Weights of a small contrastive image-text model: text encoder activation gelu.
Rows from block 5 of the image encoder, named by matrix and row number. Rows with one number belong to one neuron. Each number is 50 + 12 x the weight over its row's rms, rounded and kept within 0 to 99. All counts start at 0. After the name is the row's rms in percent of the matrix's.
# u: gMLP up (value half) (encoder.blocks.5.mixer.u.weight, 160x128), inputs 43-85
# v: gMLP up (gate half) (encoder.blocks.5.mixer.v.weight, 160x128), inputs 43-85
# out: gMLP down (encoder.blocks.5.mixer.out.weight, 128x160, transposed), outputs 43-85
u.26 102:58 50 46 39 45 61 47 46 42 47 56 52 51 56 55 34 35 62 37 39 51 53 68 46 44 66 64 44 76 68 35 29 58 72 34 57 47 67 56 53 34 61 32
v.26 105:61 50 43 54 53 34 56 55 72 67 44 67 50 69 53 49 52 61 42 27 44 51 56 69 49 52 47 70 76 55 43 36 50 53 54 68 39 76 59 49 52 60 43
out.26 090:39 56 45 46 32 51 49 58 82 53 63 35 34 46 50 55 62 31 58 25 66 55 48 40 46 47 48 76 40 54 44 62 53 63 55 54 54 53 59 29 58 42 49
u.27 090:67 59 33 43 30 55 60 69 46 59 47 64 55 65 61 43 61 56 28 63 52 68 62 26 61 71 47 50 56 35 61 61 43 48 56 57 49 50 41 80 64 44 36
v.27 081:44 58 70 31 49 43 45 39 54 61 34 29 48 49 44 44 78 48 55 48 63 57 44 58 45 44 54 51 52 61 41 51 65 57 33 44 62 56 43 39 57 56 29
out.27 068:36 41 57 54 37 54 50 49 37 56 54 51 50 42 55 62 42 53 60 39 69 30 64 54 43 40 37 48 52 70 57 43 49 44 53 57 33 56 56 44 19 58 49
u.28 104:46 55 50 40 39 56 41 41 61 43 44 56 71 70 52 48 69 49 41 55 54 58 59 77 69 54 38 42 56 35 46 28 52 68 63 78 42 38 50 59 61 39 57
v.28 085:60 57 43 53 35 42 44 48 59 47 56 46 49 35 58 63 49 19 47 52 54 33 49 64 52 52 36 46 46 87 50 39 47 59 59 47 42 45 47 56 69 41 44
out.28 097:58 48 56 68 58 55 61 48 49 58 56 41 44 52 42 61 42 40 62 50 44 50 50 56 37 47 35 38 45 64 59 37 40 48 33 37 19 43 54 57 64 54 40
u.29 110:35 36 59 45 40 48 49 68 46 50 62 42 54 72 43 56 78 42 51 49 50 39 51 61 30 51 54 54 39 60 40 37 36 45 36 39 55 56 62 78 44 37 59
v.29 115:26 53 54 70 50 73 55 78 52 58 24 38 50 51 39 56 35 39 44 47 49 61 37 56 52 55 43 33 29 36 65 56 64 41 44 57 49 53 55 51 33 52 62
out.29 100:39 46 47 56 67 81 60 50 33 62 45 65 53 51 34 42 34 54 48 66 56 43 36 62 55 38 53 60 35 44 54 54 61 51 61 46 56 45 45 42 35 65 62
u.30 101:46 62 30 47 38 52 55 43 39 35 47 48 73 63 64 56 29 62 66 42 50 62 72 43 60 53 41 59 61 32 68 73 42 59 26 49 62 56 56 54 56 60 44
v.30 103:63 41 48 41 56 35 31 76 82 58 48 34 31 65 42 49 40 55 45 59 43 62 43 51 32 50 46 32 35 34 60 31 56 48 47 59 76 57 50 25 50 49 62
out.30 115:42 48 54 38 44 46 33 59 49 39 66 44 47 48 41 48 59 57 60 66 46 33 29 58 50 69 66 46 63 38 20 34 42 43 57 39 44 55 55 55 58 37 47
u.31 101:27 61 42 44 55 66 67 54 26 75 38 55 51 55 46 48 53 50 59 49 68 56 62 46 52 64 61 44 36 30 54 60 65 64 38 67 57 61 44 53 43 79 54
v.31 108:57 59 55 47 58 59 44 67 38 62 55 51 64 44 49 57 68 45 29 39 39 44 48 52 51 66 37 44 59 53 42 42 49 56 28 30 41 61 30 59 27 44 72
out.31 094:43 56 35 49 42 39 31 44 46 47 45 50 48 38 74 52 61 58 26 54 63 36 51 41 53 81 44 60 51 67 47 50 67 35 43 44 40 38 36 30 47 49 45
u.32 097:35 53 33 32 52 38 46 28 43 36 58 42 51 46 46 53 58 63 39 45 38 37 42 47 60 56 71 52 33 38 56 68 70 37 61 48 67 39 52 73 46 37 37
v.32 104:52 38 57 54 58 52 61 36 68 64 46 47 52 39 43 33 53 23 53 35 53 19 65 29 48 49 43 46 71 67 54 57 57 50 51 33 69 45 51 71 43 36 28
out.32 104:60 61 67 44 51 42 52 43 45 69 50 50 49 57 51 43 44 53 59 46 71 50 51 43 84 36 33 67 53 75 32 41 55 48 38 45 46 74 59 49 44 49 52
u.33 090:49 55 52 52 47 73 27 64 66 51 53 43 70 67 69 55 53 34 49 27 42 83 46 43 48 55 51 35 45 47 69 51 43 50 53 60 56 51 45 48 39 42 69
v.33 104:45 67 57 68 48 58 74 40 50 66 51 29 52 46 44 48 58 38 52 51 52 61 46 38 53 59 40 58 39 57 58 46 47 57 71 50 68 32 56 51 35 43 46
out.33 105:68 47 44 71 51 40 50 20 53 66 29 37 56 50 44 74 48 48 60 47 77 45 67 45 51 70 47 58 55 67 65 44 53 42 29 45 46 53 55 70 43 51 38
u.34 109:46 36 43 54 51 51 49 26 47 63 74 72 71 60 46 31 66 74 64 55 62 34 73 67 47 61 63 48 50 41 40 52 44 50 45 67 48 38 64 58 49 38 66
v.34 110:20 44 40 78 65 49 60 36 40 46 33 29 56 56 43 62 45 50 37 37 23 61 49 56 51 48 35 63 41 49 39 62 71 27 59 55 56 08 38 42 52 67 49
out.34 109:31 40 27 51 71 33 55 51 35 60 69 48 58 48 48 33 62 58 37 61 58 65 50 60 43 52 37 59 58 57 49 52 51 58 64 48 58 56 31 49 57 46 60
u.35 101:48 64 49 70 51 43 57 58 68 70 47 35 65 56 37 69 55 60 37 44 70 56 43 46 56 66 48 56 43 54 34 41 49 54 51 47 61 64 59 56 46 42 46
v.35 078:60 72 42 53 38 51 61 38 57 60 36 63 54 64 54 53 46 62 50 34 39 60 47 58 70 42 56 66 62 65 45 55 52 47 44 45 46 63 55 55 68 59 49
out.35 060:61 40 42 31 37 37 51 17 45 38 52 51 45 40 41 41 59 34 51 49 43 47 56 36 54 29 60 67 71 58 47 46 40 45 49 41 29 42 43 58 50 78 33
u.36 106:50 74 48 43 43 74 65 43 57 47 78 68 52 42 49 31 59 47 45 68 61 45 53 54 38 66 59 53 59 43 62 47 52 55 58 65 44 53 60 40 51 41 50
v.36 099:61 56 93 52 31 53 42 41 48 56 56 56 43 37 32 44 48 56 59 49 54 48 63 21 50 58 58 31 59 63 42 76 36 41 65 45 59 67 34 51 55 46 76
out.36 103:49 25 44 56 33 33 28 41 65 72 45 47 57 42 75 28 54 51 57 51 62 37 63 48 56 34 60 42 48 63 46 51 65 39 48 33 76 54 66 47 77 40 53
u.37 102:59 42 51 45 42 55 40 60 51 40 60 43 50 64 67 54 71 62 61 43 52 45 49 40 68 45 49 43 47 40 52 60 33 75 51 39 49 55 49 42 58 53 42
v.37 087:56 48 51 58 66 25 43 59 53 68 20 36 47 53 45 77 46 49 49 43 43 36 50 45 40 61 66 36 30 61 48 53 41 36 65 26 70 42 29 53 63 55 31
out.37 089:59 55 51 54 47 36 38 62 56 55 51 64 46 34 45 40 27 53 39 61 64 61 30 55 44 57 69 44 51 67 25 42 28 39 46 61 31 35 37 64 40 55 43
u.38 100:47 34 58 80 49 62 58 44 33 38 59 65 55 64 70 53 59 53 20 47 45 62 76 41 49 39 54 48 34 43 65 25 74 58 51 48 58 51 51 40 77 53 44
v.38 084:52 38 58 76 59 58 61 35 41 64 66 51 53 45 42 41 44 69 33 51 56 34 56 35 66 60 53 43 41 46 49 58 38 38 40 64 43 63 72 63 58 62 59
out.38 086:48 61 43 34 56 60 38 73 70 46 51 73 62 50 53 58 55 54 69 71 36 38 63 59 39 67 42 29 36 60 30 56 57 44 47 58 45 59 51 29 55 36 33
u.39 091:65 26 22 29 46 38 42 52 36 47 65 78 50 53 18 55 47 28 39 36 45 43 38 21 70 51 63 49 52 52 44 42 42 64 47 44 35 65 47 62 63 53 33
v.39 115:80 57 34 36 56 46 47 35 45 41 55 64 24 46 28 30 40 33 65 44 55 50 51 35 68 33 49 73 62 48 52 43 45 56 38 51 20 76 65 40 67 66 45
out.39 101:38 74 34 63 55 71 49 63 42 56 47 31 66 60 53 45 45 35 39 73 85 65 52 69 59 39 54 66 63 56 31 55 42 66 59 53 27 66 51 50 57 44 40
u.40 104:53 59 53 38 33 80 43 59 47 46 61 37 49 46 41 70 48 60 60 40 60 61 44 46 53 41 63 53 41 55 62 43 46 58 66 44 55 40 52 54 40 44 64
v.40 106:58 52 36 37 42 65 64 42 44 40 55 62 42 37 33 52 47 70 51 39 42 29 43 47 54 38 63 32 67 45 32 54 39 58 67 60 63 62 24 46 44 58 46
out.40 097:45 55 62 58 52 45 51 45 46 42 24 57 35 47 27 88 41 39 49 49 42 26 55 58 33 64 56 48 53 53 76 61 34 54 60 60 51 56 36 54 50 66 48
u.41 114:33 61 58 80 61 42 56 51 58 49 56 43 44 42 62 40 60 78 56 70 49 45 67 59 48 39 44 34 41 50 63 45 52 72 30 70 59 40 50 58 57 53 49
v.41 112:50 41 43 67 45 52 52 28 62 58 46 42 25 50 45 46 42 46 46 51 65 45 39 45 53 42 40 60 62 56 56 41 51 61 67 50 44 37 66 53 35 50 43
out.41 113:55 49 35 37 23 39 52 28 60 50 40 62 55 59 37 32 36 40 34 58 74 31 58 51 65 56 63 54 81 59 53 58 56 39 45 51 40 41 45 51 28 22 50
u.42 110:57 79 45 58 48 53 22 44 51 51 43 41 59 42 49 47 46 52 49 52 78 47 81 52 53 50 42 42 53 71 51 50 45 57 52 52 65 68 64 56 39 59 51
v.42 100:52 59 67 55 57 50 71 77 41 43 35 35 37 40 35 42 48 63 39 34 21 40 73 53 56 44 51 58 67 60 57 43 44 38 53 52 42 63 43 39 56 60 70
out.42 105:51 41 51 45 44 53 55 48 59 51 47 71 39 50 51 47 62 77 65 54 43 40 31 52 46 38 67 50 51 49 57 61 52 53 57 50 33 42 50 61 60 45 57
u.43 096:45 55 43 49 50 55 22 44 54 54 56 68 62 59 49 50 47 25 22 48 74 44 53 31 62 63 53 70 52 50 53 46 58 49 76 64 55 37 56 62 62 37 48
v.43 081:66 71 54 41 40 30 36 41 61 65 67 30 53 41 42 57 39 60 42 48 80 38 45 60 59 69 46 52 46 55 51 52 40 36 37 53 37 66 45 53 47 49 47
out.43 071:51 44 69 45 35 40 54 53 74 76 51 38 42 58 50 47 43 42 54 55 33 63 60 84 53 43 52 47 33 75 51 62 76 55 55 37 46 51 40 48 41 21 48
u.44 095:45 46 40 75 59 43 28 61 57 45 62 33 54 34 45 56 59 45 54 55 82 66 55 33 60 25 63 54 52 31 62 48 60 42 56 46 46 48 27 37 61 66 56
v.44 111:56 69 58 59 38 47 38 34 42 56 62 50 50 69 41 47 60 43 67 44 32 45 47 36 40 51 47 59 57 57 36 61 54 34 43 57 31 74 60 33 51 50 59
out.44 112:36 59 63 28 45 60 42 50 34 54 54 52 63 41 40 51 56 70 47 39 20 42 41 64 48 54 49 85 81 40 38 32 65 39 67 35 43 42 71 45 36 48 57
u.45 106:39 52 68 39 40 42 49 54 23 48 33 64 36 48 66 69 57 46 66 28 46 59 69 36 58 59 56 42 46 36 43 64 42 61 30 55 53 69 22 42 48 62 69
v.45 108:44 47 41 21 37 70 37 59 54 51 31 64 48 54 51 48 58 47 63 49 45 56 49 48 71 62 49 56 42 33 50 59 64 54 33 50 48 41 48 47 56 60 64
out.45 092:40 72 29 74 42 50 70 38 52 49 66 42 45 61 27 52 63 59 46 48 39 61 38 51 37 35 31 46 63 40 77 46 55 22 49 44 42 44 57 50 32 44 50
u.46 115:78 39 71 55 64 63 40 53 44 32 44 55 63 61 61 69 68 57 36 46 38 73 45 46 72 38 55 33 33 62 80 29 48 59 48 50 50 65 24 43 50 54 60
v.46 116:56 49 52 52 44 44 58 43 40 35 52 70 41 41 53 54 61 49 39 47 52 64 51 43 75 39 41 58 16 50 66 30 56 34 26 41 56 75 40 43 58 47 57
out.46 103:64 50 49 68 43 32 43 57 78 65 31 48 58 30 32 61 52 42 36 43 47 40 39 40 46 58 53 48 58 33 19 62 58 51 48 45 47 57 62 51 65 33 47
u.47 103:35 41 76 65 55 58 50 49 32 63 43 36 47 48 58 54 67 53 48 56 36 58 68 40 30 57 27 44 41 48 56 65 60 47 61 43 59 44 47 58 65 61 63
v.47 115:42 44 69 60 54 59 54 60 54 41 42 29 50 59 54 66 56 54 61 44 31 39 57 61 44 55 22 44 38 40 41 45 42 53 69 36 60 38 44 59 60 48 51
out.47 113:55 56 44 38 50 53 62 54 70 55 51 35 35 58 51 56 45 54 55 46 67 65 47 43 71 26 36 66 33 57 48 51 39 50 49 48 50 49 34 48 53 66 52
u.48 101:65 47 68 65 48 63 59 69 34 33 45 59 39 30 78 56 53 19 55 53 43 49 38 53 50 63 46 44 42 33 37 71 37 40 48 38 70 47 39 41 52 52 52
v.48 105:54 45 63 62 53 64 52 52 43 53 32 51 42 59 54 35 56 36 50 62 44 53 62 45 46 61 37 32 71 42 37 59 40 23 67 39 45 45 39 50 47 53 55
out.48 105:36 44 44 29 45 85 48 52 67 44 40 52 53 53 50 57 62 55 25 50 58 67 43 41 58 38 58 61 63 67 49 48 48 65 53 64 38 64 43 45 33 73 59
u.49 098:56 54 57 51 46 42 34 75 39 51 45 46 45 68 56 41 43 63 41 56 59 54 28 63 50 38 37 44 67 56 34 69 55 48 44 44 54 48 66 59 41 48 64
v.49 099:62 59 55 57 53 37 50 34 60 39 52 34 48 57 47 45 57 58 46 53 40 54 53 68 42 33 54 25 54 72 42 61 43 39 50 39 55 36 62 37 53 52 49
out.49 103:63 55 65 68 62 46 35 35 43 26 41 65 53 52 52 48 57 54 36 50 73 30 78 38 59 57 37 36 56 37 53 51 46 61 57 47 45 39 68 81 44 36 49
u.50 105:69 65 38 42 41 41 58 69 29 56 66 50 71 69 66 39 59 60 62 51 41 42 43 37 55 40 47 39 59 31 53 45 38 65 55 40 45 63 53 49 55 59 37
v.50 082:28 56 76 58 64 45 54 43 54 58 49 70 37 45 37 51 54 60 66 25 65 57 40 40 55 42 70 19 69 49 41 43 58 52 61 70 52 65 41 35 48 50 60
out.50 065:40 40 53 58 48 51 55 24 64 50 60 44 29 51 39 41 48 45 39 37 48 47 67 37 64 51 46 63 40 69 39 40 35 44 55 54 61 34 66 73 43 41 67
u.51 103:58 45 61 43 43 35 50 59 41 38 47 47 51 54 57 39 53 56 43 44 50 37 42 57 51 53 48 33 32 60 63 30 65 50 40 61 51 78 55 71 58 45 42
v.51 100:37 53 58 45 52 63 44 59 56 65 48 49 33 71 59 22 52 44 58 45 61 60 52 42 19 33 59 58 29 54 41 52 17 45 43 42 42 72 59 46 69 29 55
out.51 085:60 51 45 57 54 78 70 36 50 38 46 76 57 64 69 70 34 49 30 38 47 72 57 24 44 47 52 51 53 58 52 72 41 41 51 40 63 49 61 56 39 35 41
u.52 104:48 60 38 72 66 49 57 52 38 57 31 82 59 41 39 54 63 32 36 42 45 59 51 73 46 42 81 45 64 54 49 47 53 60 47 52 51 57 53 52 54 45 53
v.52 093:45 50 27 69 64 44 55 58 57 39 50 42 37 48 46 34 52 53 46 61 57 56 49 41 40 46 77 28 62 58 45 50 52 27 67 51 47 60 43 56 42 42 59
out.52 115:56 46 59 42 57 34 39 66 50 35 82 50 48 48 63 66 33 67 61 31 45 56 52 45 41 34 41 51 47 52 58 52 64 49 43 59 56 45 40 60 41 37 52
u.53 106:50 58 60 62 44 65 40 68 56 47 51 56 37 53 58 42 53 55 47 58 62 69 32 49 48 37 62 65 44 33 70 36 55 31 42 51 35 55 40 34 39 49 69
v.53 087:40 57 71 41 64 52 60 67 37 60 39 44 50 35 60 42 45 71 49 39 54 47 56 47 52 71 46 67 67 41 41 81 33 59 49 47 61 49 24 54 40 61 72
out.53 085:47 47 51 54 38 53 40 49 69 40 49 48 71 42 67 52 43 40 35 49 59 75 45 65 78 55 49 56 54 50 74 48 67 65 39 58 68 24 70 68 45 58 56
u.54 097:56 51 60 57 50 53 48 51 38 49 59 53 40 43 43 37 45 60 39 55 56 44 24 27 31 25 50 59 58 58 56 57 29 59 33 52 60 35 37 61 58 59 39
v.54 104:45 46 64 60 69 17 50 63 62 48 47 43 40 51 48 38 41 33 55 25 41 39 51 60 39 58 55 58 48 51 55 59 57 48 30 27 23 28 44 53 62 38 46
out.54 101:32 48 45 44 50 33 49 44 54 59 82 64 42 57 72 51 46 31 71 52 60 59 46 60 69 72 49 47 58 47 34 48 39 41 73 59 48 73 38 55 62 57 50
u.55 100:49 41 58 48 33 45 61 44 37 42 28 34 56 61 55 76 42 70 61 58 61 42 52 60 43 27 66 47 50 62 59 68 46 49 50 42 58 67 45 50 57 40 28
v.55 094:70 43 48 53 69 57 56 40 46 30 47 37 61 53 52 46 56 36 38 39 45 59 52 55 50 58 54 52 59 31 27 44 31 67 57 56 68 41 58 59 54 54 55
out.55 093:55 57 40 32 57 46 49 50 41 35 47 52 49 49 23 45 53 40 78 56 33 41 36 38 49 67 43 55 37 51 50 56 54 58 42 54 73 34 47 44 46 54 37
u.56 093:40 58 71 42 40 68 71 36 39 70 53 48 46 52 41 52 40 36 60 46 34 64 29 45 45 65 54 47 40 52 66 55 62 40 62 40 44 44 35 40 52 64 66
v.56 085:51 69 45 46 34 54 56 32 51 62 44 56 53 44 56 58 49 55 38 63 88 60 53 50 55 43 44 19 52 59 28 41 43 48 73 21 47 28 39 50 57 74 56
out.56 074:49 46 24 68 46 33 44 73 75 24 60 54 68 55 58 67 45 25 53 54 57 31 57 54 62 28 40 43 65 59 41 43 42 50 49 24 41 53 62 47 55 59 27
u.57 103:67 61 61 56 49 40 64 55 59 42 55 63 51 40 40 48 49 67 68 29 27 78 54 56 64 51 49 34 64 71 43 42 53 60 59 70 55 53 48 75 55 37 53
v.57 090:32 37 50 39 37 52 42 59 69 46 61 53 45 23 47 36 65 46 46 37 45 37 45 56 55 44 60 62 52 56 63 38 68 46 46 44 74 56 65 57 37 47 55
out.57 103:24 43 50 52 49 41 57 35 61 51 47 53 46 52 75 44 53 45 53 64 58 29 58 38 22 44 44 71 55 35 51 55 77 53 47 48 42 32 51 32 46 47 46
u.58 088:51 35 72 61 49 67 42 74 50 60 73 22 44 68 61 60 59 41 44 64 52 52 55 45 36 61 48 42 84 36 51 40 48 57 64 60 44 56 41 55 81 51 54
v.58 093:36 57 36 30 77 48 62 38 37 49 64 58 49 51 38 49 42 45 61 54 35 48 28 50 60 30 59 65 40 60 43 49 52 36 26 48 62 63 46 38 71 42 41
out.58 110:43 62 28 36 30 39 64 48 36 71 34 60 61 42 52 48 30 64 59 42 45 74 43 39 33 54 53 51 29 58 57 41 61 58 44 46 56 36 63 61 42 40 46
u.59 106:53 59 51 44 46 51 33 56 23 63 55 42 59 52 43 46 58 49 60 77 41 45 56 34 39 55 56 39 49 34 69 48 53 55 43 31 46 47 68 45 63 58 47
v.59 092:64 48 49 51 40 55 58 40 45 47 56 65 43 51 31 49 78 54 50 53 77 54 27 57 29 38 48 46 41 39 39 38 49 47 24 55 51 58 49 43 53 49 45
out.59 104:59 60 54 53 59 33 68 49 60 27 44 59 48 44 61 46 48 50 55 71 53 42 50 54 47 72 54 54 59 74 28 54 67 54 69 64 60 66 64 58 68 49 67
u.60 093:40 37 40 47 44 49 37 52 44 42 42 61 53 57 55 61 29 50 55 44 35 55 61 51 56 41 41 45 38 46 49 69 33 60 48 67 56 51 45 48 42 80 54
v.60 105:31 33 48 47 37 53 53 59 59 54 52 61 33 59 38 39 53 51 52 54 50 43 72 45 48 40 47 45 58 35 48 48 42 55 52 52 45 70 22 24 40 65 54
out.60 109:48 40 54 68 35 50 49 41 63 62 38 57 39 60 40 45 47 48 47 64 58 36 27 58 61 44 66 52 51 58 65 48 47 62 69 73 47 67 45 48 42 43 52
u.61 090:37 49 45 64 56 56 77 53 37 64 59 38 56 45 25 50 45 70 41 41 42 45 60 40 53 78 36 53 29 49 72 49 57 71 74 39 39 52 52 65 46 25 36
v.61 097:36 40 62 63 64 41 47 44 62 35 62 37 67 67 45 56 57 28 69 41 36 61 46 51 58 53 65 46 58 67 58 44 33 47 54 42 48 41 52 51 39 29 58
out.61 104:25 41 48 57 49 38 40 45 36 47 48 46 69 44 63 36 54 71 40 26 61 56 69 70 54 42 54 53 54 46 34 63 35 33 43 64 54 48 50 44 46 76 56
u.62 097:41 61 56 62 49 59 61 51 51 58 23 32 71 33 52 58 60 60 45 66 51 50 48 54 47 39 31 57 69 50 50 57 62 43 56 34 47 46 42 54 61 35 51
v.62 104:50 44 53 65 40 62 42 49 54 50 73 66 42 56 57 39 47 57 52 69 46 68 68 60 48 54 51 36 57 53 45 55 40 68 52 60 79 40 56 46 51 51 55
out.62 104:63 44 55 66 52 57 64 56 57 55 37 61 76 50 44 45 57 61 46 52 55 42 38 42 24 52 53 49 65 30 51 18 40 30 72 49 48 75 61 57 28 36 44
u.63 096:49 24 53 36 51 40 50 56 43 38 46 46 47 50 63 62 49 50 32 35 78 69 57 45 49 33 44 39 47 62 41 29 55 61 48 38 57 47 41 53 56 47 50
v.63 109:60 49 44 31 44 44 47 66 41 42 66 55 34 31 68 54 55 51 72 50 49 52 53 49 45 58 28 63 32 37 39 46 74 54 45 48 72 56 64 43 42 37 68
out.63 107:37 43 42 53 40 41 48 37 62 43 49 29 49 73 39 48 32 46 51 39 40 38 58 42 81 49 58 40 68 68 67 51 36 40 45 69 62 32 58 50 41 40 70
u.64 107:52 37 54 56 47 64 57 61 42 56 47 50 43 38 58 48 70 51 58 39 63 27 67 53 46 48 45 35 40 46 75 29 69 31 49 42 61 61 52 54 73 47 57
v.64 087:29 39 44 34 52 40 58 39 37 41 41 61 66 45 63 46 34 53 50 44 40 66 50 45 58 24 60 55 57 48 48 45 55 61 42 49 56 47 54 43 52 37 25
out.64 089:42 61 67 20 63 27 51 70 48 74 66 37 53 36 34 56 49 50 51 64 46 73 33 52 58 39 54 62 42 47 64 60 74 62 60 68 62 36 55 50 70 39 43
u.65 104:59 35 46 64 54 44 29 70 38 45 77 41 59 39 44 48 45 71 51 45 49 45 40 39 46 38 40 44 62 57 45 59 59 42 46 59 26 66 55 78 30 28 37
v.65 099:58 48 60 33 57 49 36 26 63 47 52 84 48 62 52 46 72 45 55 42 60 61 69 45 38 56 56 58 38 51 43 57 50 41 55 45 57 66 51 46 46 61 44
out.65 113:55 68 48 42 45 50 54 44 51 71 40 34 49 45 58 48 56 50 55 41 52 61 68 64 44 69 62 60 32 38 53 54 55 55 32 61 61 44 22 29 57 61 57
u.66 100:47 40 45 49 32 43 40 65 42 60 45 32 51 39 71 68 45 49 41 47 57 41 53 68 63 66 46 27 47 56 53 44 57 57 51 50 40 57 70 36 58 30 46
v.66 113:65 46 53 53 29 18 42 46 56 37 40 44 48 43 49 53 53 26 44 40 38 40 34 53 65 51 36 54 58 56 50 70 62 69 58 55 39 60 53 34 35 53 61
out.66 113:64 31 57 54 69 44 39 52 57 37 66 45 61 51 58 43 65 41 82 59 49 45 48 65 53 50 35 46 47 46 66 59 53 48 62 51 67 43 55 41 60 50 36
u.67 082:44 40 65 58 37 64 60 52 60 64 36 40 52 73 33 41 48 48 69 51 27 46 36 60 61 46 54 33 40 55 39 26 68 40 35 23 52 39 59 39 57 42 52
v.67 093:38 41 64 51 67 46 45 40 83 72 51 38 64 57 43 55 43 43 55 60 45 45 35 51 66 31 42 58 40 59 52 33 25 48 52 47 42 47 65 42 33 47 67
out.67 108:31 44 42 53 79 61 36 49 73 74 36 42 48 40 63 54 57 57 37 48 48 47 60 42 34 43 46 59 46 57 62 40 39 58 46 52 41 42 52 54 55 70 52
u.68 100:40 36 50 70 66 58 36 54 52 51 59 53 39 43 43 55 62 65 47 60 53 63 36 59 46 44 70 41 55 50 39 63 43 20 46 37 47 52 74 36 56 48 76
v.68 091:68 54 59 45 50 54 64 38 68 68 47 39 32 46 10 59 49 41 48 30 45 54 69 54 53 34 59 59 53 59 47 46 39 32 53 44 34 42 37 52 45 36 58
out.68 112:55 50 22 48 60 54 63 54 46 43 57 62 43 32 56 57 46 40 34 35 43 65 69 32 49 33 55 51 44 48 45 45 79 46 40 52 45 47 36 74 66 54 42
u.69 108:37 40 54 32 82 43 44 48 42 42 50 58 47 49 56 35 78 53 42 48 60 37 56 62 54 56 48 43 41 70 52 49 64 56 56 43 54 61 73 38 45 42 71
v.69 122:44 44 48 42 39 33 52 63 22 35 58 64 49 72 58 51 55 44 57 50 56 50 63 48 64 42 47 57 28 57 57 41 71 70 47 67 41 69 65 23 35 36 62
out.69 107:30 54 53 44 40 57 61 58 55 78 37 36 42 43 45 48 44 51 47 46 70 39 56 65 60 44 73 49 59 51 49 55 27 71 38 51 56 59 62 31 37 54 52
u.70 091:47 40 48 43 58 53 29 54 34 48 76 71 46 34 62 49 53 59 48 53 54 57 55 56 35 61 56 35 54 57 57 48 50 27 51 49 70 52 68 19 60 43 21
v.70 099:28 31 43 42 64 61 41 46 48 59 56 46 49 49 40 63 43 37 67 67 67 60 57 70 65 47 68 69 63 61 66 49 35 35 50 64 61 44 42 29 48 58 27
out.70 106:35 60 28 24 34 68 66 49 52 53 60 46 37 45 35 37 53 43 51 57 63 60 64 71 72 43 57 76 43 59 60 58 41 57 59 46 70 61 40 49 36 57 54
u.71 099:38 30 51 66 52 56 56 39 36 52 40 47 53 63 49 50 44 44 64 49 63 60 44 49 58 14 56 64 45 58 36 52 59 39 47 34 48 40 65 51 36 60 65
v.71 107:67 35 58 78 57 51 39 51 66 63 62 55 46 49 28 46 43 36 61 41 60 60 34 60 41 54 53 57 34 39 52 24 52 37 51 70 35 47 45 51 51 57 65
out.71 111:58 65 57 44 42 66 52 44 74 75 46 52 50 39 51 26 56 70 52 66 62 37 73 67 53 46 64 53 38 54 39 53 50 55 54 50 48 60 40 39 36 47 43
u.72 109:45 47 42 59 70 50 42 49 70 29 42 40 39 41 61 40 70 44 38 57 66 39 39 57 49 53 44 74 47 58 50 35 57 60 56 54 86 64 46 46 59 41 78
v.72 100:56 54 55 38 63 62 51 55 53 38 32 40 54 49 78 57 35 60 42 51 49 30 40 72 50 43 27 58 40 54 46 31 36 25 46 23 41 51 39 52 56 62 60
out.72 098:62 70 50 52 32 47 67 44 41 65 70 54 50 44 45 37 45 61 35 50 50 36 45 33 27 51 78 51 44 34 40 54 42 48 49 51 18 60 41 46 30 52 46
u.73 101:64 60 61 44 56 61 38 50 39 43 54 35 56 48 51 46 40 63 65 47 63 60 76 64 35 72 62 55 38 53 59 51 46 37 46 35 62 57 40 56 33 45 61
v.73 112:69 54 59 48 34 69 55 53 52 54 51 42 57 55 41 56 36 58 55 42 60 51 61 60 41 47 59 48 29 38 49 35 42 53 44 33 51 30 35 42 55 54 63
out.73 106:34 44 62 44 61 42 47 56 50 59 53 47 69 57 46 62 46 56 48 51 42 53 61 38 60 45 54 58 49 63 43 59 23 37 54 63 45 63 59 31 66 38 46
u.74 100:59 67 40 48 50 61 37 42 55 66 31 71 49 31 59 63 56 58 64 34 40 51 49 44 64 48 71 41 28 45 60 41 42 54 40 53 45 49 55 43 61 53 61
v.74 118:61 69 58 39 69 77 30 64 57 63 33 62 45 45 69 72 48 51 72 47 56 73 51 37 54 59 56 52 35 56 40 41 50 35 13 38 49 64 47 52 36 58 58
out.74 105:46 55 51 50 52 53 51 77 42 56 46 41 45 53 48 56 51 39 48 78 79 62 55 45 67 30 50 63 35 54 44 55 72 68 50 39 30 44 40 43 57 58 40
u.75 096:33 35 60 21 63 44 62 74 45 49 46 50 40 19 48 50 57 51 51 69 59 32 46 55 47 54 61 53 44 45 34 64 34 56 50 45 61 62 59 46 57 56 43
v.75 099:57 78 57 79 41 38 28 56 44 40 61 42 77 40 43 67 40 38 48 41 49 61 85 41 59 49 48 42 37 24 71 47 38 44 45 53 66 60 45 58 48 47 50
out.75 103:70 52 46 62 22 53 34 54 61 38 62 37 55 38 72 72 29 56 30 59 53 37 36 61 62 53 44 49 38 36 69 34 66 46 37 46 43 61 51 50 36 54 68